A small sound classifier, trained from scratch.
Training: 14000 steps, held-out accuracy 83%.
Rows from block 5 of a small sound classifier, named by matrix and row number. Rows with one number belong to one neuron. Each number is 500 + 25 x the weight over its row's rms, rounded and kept within 0 to 999. All counts start at 0. Numbers have three digits each. After the name is the row's rms in percent of the matrix's.
After each neuron's rows are labels from the 100 clips, of 14848, where the neuron reaches its highest value: "top examples" is what is common among them; "loudest" is the band of the loudest frequency at the time of the peak. Only what is clearly more common there than usual is listed. The data: simulated sounds of rotating machines with and without faults.
# fc1: MLP up (model.blocks.5.mlp.fc1.weight, 768x384), inputs 288-383
# fc2: MLP down (model.blocks.5.mlp.fc2.weight, 384x768, transposed), outputs 288-383

fc1.536 055:509559462473509504552464467485552481484484478525491500516518493512481463502476508496459531473505486488522500529497515504482504538537504513460515524529502509482501505528505488505461438505490462527495479480480467506511505469512493451488516526539492452505494529527543478514511517493546506503
fc2.536 087:477469483513565452488492474508557491479531510512530536525571476504504490478469485504522564462533512547507479516501505497499468514495528522548496513539530490495491528539466532511526500486485507496493500500496511506527504509490467516516501443456487472506490517526493486460522513468509531475
top examples: speed: slow; conveyor; gearbox
loudest: 1000 to 2000 Hz

fc1.14 113:506567475507496546474510521517498528488501498498482450484494530499480503527520520495461504440481472470522494500496430500509527505472446511476423521478467502507515512486519512502501535514466484474490470478488456488489520476492480493494537535521525497502489532485483498587535484466484493500
fc2.14 088:508503504516545467508515513470431498465477514523483503449579508484487485473487514485499491513471474491524473495519494458514525509527488507454534461451481453492492509508464435511477499478515496503522523488501495507484490520492444493485486514547474485561480499459465539497472529497501508513
top examples: speed: fast; turbine; thin (high-pass)
loudest: 2000 to 4000 Hz

fc1.394 104:527546482485477516533482473513492497495530486504519495483503479496524530511477529499456497434472505475489491482483516515475512498510474508501477550470466526471480527518484497482511501493474466490524476507493435501490495508480481500508516550526492452495473537484522473528523510511532563464
fc2.394 080:525494474531532460476487510504402504484532509526470508500508493493536480482474488519571393492505506508533480481497523505491467518537530503504469476504513510483488544531492480487512523512499489493469510488495493526454486542484491530491526482439507531473499519526475509466471522505496508494
top examples: speed: slow; fan
loudest: 1000 to 2000 Hz

fc1.154 068:499510482468501506498488475529547542495481440521499495501494534503488490500514500521470527477490482506495510527460463510494496513511501532444463478516505470498497487495512494500500468499499512515525482463534507479537505501502487476521497505524509520552519533529490518535503481468503472489
fc2.154 087:497504482530529483494522497470591499488523516487499509503545471510533497472490501516502614476525498527518480523521514472504479497460525504543496517517513495488498515510484517493498499502488481517494514510473481474523500506495473506479472459478480466532460512508505466464520489486514522495
top examples: gearbox
loudest: 250 to 500 Hz

fc1.219 040:530525490472505457501494516484497465484507533479502516486506478505523521521504512494516501466484501488472517478537509500464512500499465496502508546483467502451509479484500474529505555442525490504494482498494502514513431479465492530496506514442513494438524481530506453493478487492488493512
fc2.219 043:471468495517480495533529510527482490533456486546495455530457499477484491518496527491506479531507511500565488514432492496509489516534520512508508489456500498522526505514463536511508504475521497514496528528469414482510487482524539472505493524530498514496496531497479507492483505524503497543
top examples: speed change: steady; fan
loudest: 500 to 1000 Hz

fc1.265 083:509507469484496482464492555494519523487496505510501491434498448507455492529508538472477538492470470495506489481507504452530534532540484491470501485489453456488495538526490527469519471496479484491472446519528475492448489459532478473504514482506461490481452493461490504559500512471483503492
fc2.265 074:488494506520542476484525495457572481494487519505519524501538487517514503483496514504510609473534527540512498535527523491507489501476521510553513524520523514518519487511484548516499491510505513525499524513481506475521518506498481503500478451477504483535475515538512487445510490493506495487
top examples: gearbox
loudest: 250 to 500 Hz

fc1.432 055:500508458492522502513474467544533498483507483521488484511508535476488503511509543459459532484515462515490504503475541466520532525550509517481510513506484480471466531525506490457497461471504489518450449474482468464542486483486507452489477482497485493519508517473520523518525520483495478492
fc2.432 086:481461516505528497488531506462598494500502497491521506495549499510521502485491504518495607502523495517502494531512514484514494491454520500542504502515500501498537492491507517495485483508506505530499524521476498489527515495506495503481468457480501459536501521523503475459509486506516506496
top examples: thin (high-pass)
loudest: 1000 to 2000 Hz

fc1.459 102:536530466486518533498468526539527547476488510502483494503520548529485492495520550497475514481490517494519464547506461533518507507491474498434438501498505475504490510490500502495489535518497496527499518471504500477532550499481480482510493513537510479525486504514490536519506464492510505520
fc2.459 072:492489463542552459519506470494522485445504508518529534501587451492476488489464503497512577500480501507521478513511519449499510529525509501549548486536533496511492542525458497497518496491471520486508490474488477500522488502483488524523501457475493491519459494473488500476508531458485538479
top examples: speed: fast; turbine; electric motor
loudest: 2000 to 4000 Hz

fc1.323 054:491457487483512513518519538493464505502484464507506506476550487525495483510512495482452490506470505537459512508472552484486524542498503500482546520518527514498478503495458468490470445488495488516494461516521508456499486504526460506514489525504499493496473495525555525505494495509520490451
fc2.323 059:458512515511514523475479504524522525488540521482504533522491500493482524492494478483537510435536495478502522484530482543498493509500490539550489515534521549447480508492526538526516533519506498516511521497492527485502504495445526516501500487438521491510500524490503471498549492483528483470
top examples: text has "speed"; speed: medium; conveyor; imbalance
loudest: 1000 to 2000 Hz

fc1.473 079:513526449487504492486475520534532513479500518483493510481474489488508480508498499496500533510517499494481487487487555502516508545539487526429541495501458521491473508543524509468517420474480491524503439529529466474529488489488498460516492512484519482494473504519544457544486528499488486512
fc2.473 081:476491508511529482508514510463593499493518493499515504480553478515497505480479515486504611489505484530518498524519501484524501491470529505545500510512508481506530488509494514492495491497485507530493517500477518488525524503506466504492475465489466478541475534515491497464508509494504514484
top examples: reverberation; text has "reverberant"; conveyor; fan
loudest: 1000 to 2000 Hz

fc1.567 059:457475470534465517502488498517549504472493494505491512502459491494503482459501492435517533506490482511480484462473506509470505536524456500490549471517489514520492537547520515525523506435501510487510452538508487503526496479499477486502492529489504494450499500477503470519511511481489476495
fc2.567 095:460475514494521482489539511458591490515468505476524496482545487524529529512514504513483596510495508530490529509527487487529510474440510478541511517500500494503543468487510531496479473523506502529515541532479525498515519495508499492491481466499496473521507497530495495455499472507479494511
top examples: gearbox
loudest: 250 to 500 Hz

fc1.312 093:476535450481478507481495508516526523504498473487511484481455520482491486541531528485481532501501466505503483496509509510505526521514498495497503486499480489477476507510527529479508448469500494502493451529517487478519507461524500490498496512504506464471460492490525509548496509437518466504
fc2.312 093:497482507528538495483531514474590502492522515486511520492544489519520505483472506509492606473515481525508487506524528494517483495479528518538505513519492493488517493499492532483504482504497498529490524517474500468517527513498475486493468453479475493542488528522512462472503483516502509475
top examples: fan
loudest: 250 to 500 Hz; 1000 to 2000 Hz

fc1.204 055:518513518495469420454463530500508470459505502455522471468513511489502557494526510538543487486520511505513496467491520505488463486487439471494471505501511475452512481528530504544535511475505500512496493485520525545511477501453527497530518540481519513447521496506468490495510493463516495532
fc2.204 055:491481525507538489510546523480463494531474501547470444487487491501536474493526531492486455511485488497550482520527471515480532487501500521434498490469486491530495541454477475481512540491523515506513506516474479479478527497491486467482451521507461494492519499482488530485475518531507509511
top examples: fan
loudest: 250 to 500 Hz

fc1.569 095:493507508504518481487478516510523494473470501463475498515506467512501506517530532492492523519507512481494508470519531492486559522509459455491503515482503515474483469447538445496461512515509484518474472531490530531509524493509531506530522517494536504462476476489494523494443510508493495547
fc2.569 090:465480509509576477515506431507503496517500477512539533544557480532512484490494500488466467473501553514516510545514489494482491477523520509552500511534522490534503503508470542540527493502510516514531519491486501510532508517516483496505490449455487445498514517519485503470498494468476508487
top examples: fan; state: normal; text has "fault"; speed change: steady
loudest: 250 to 500 Hz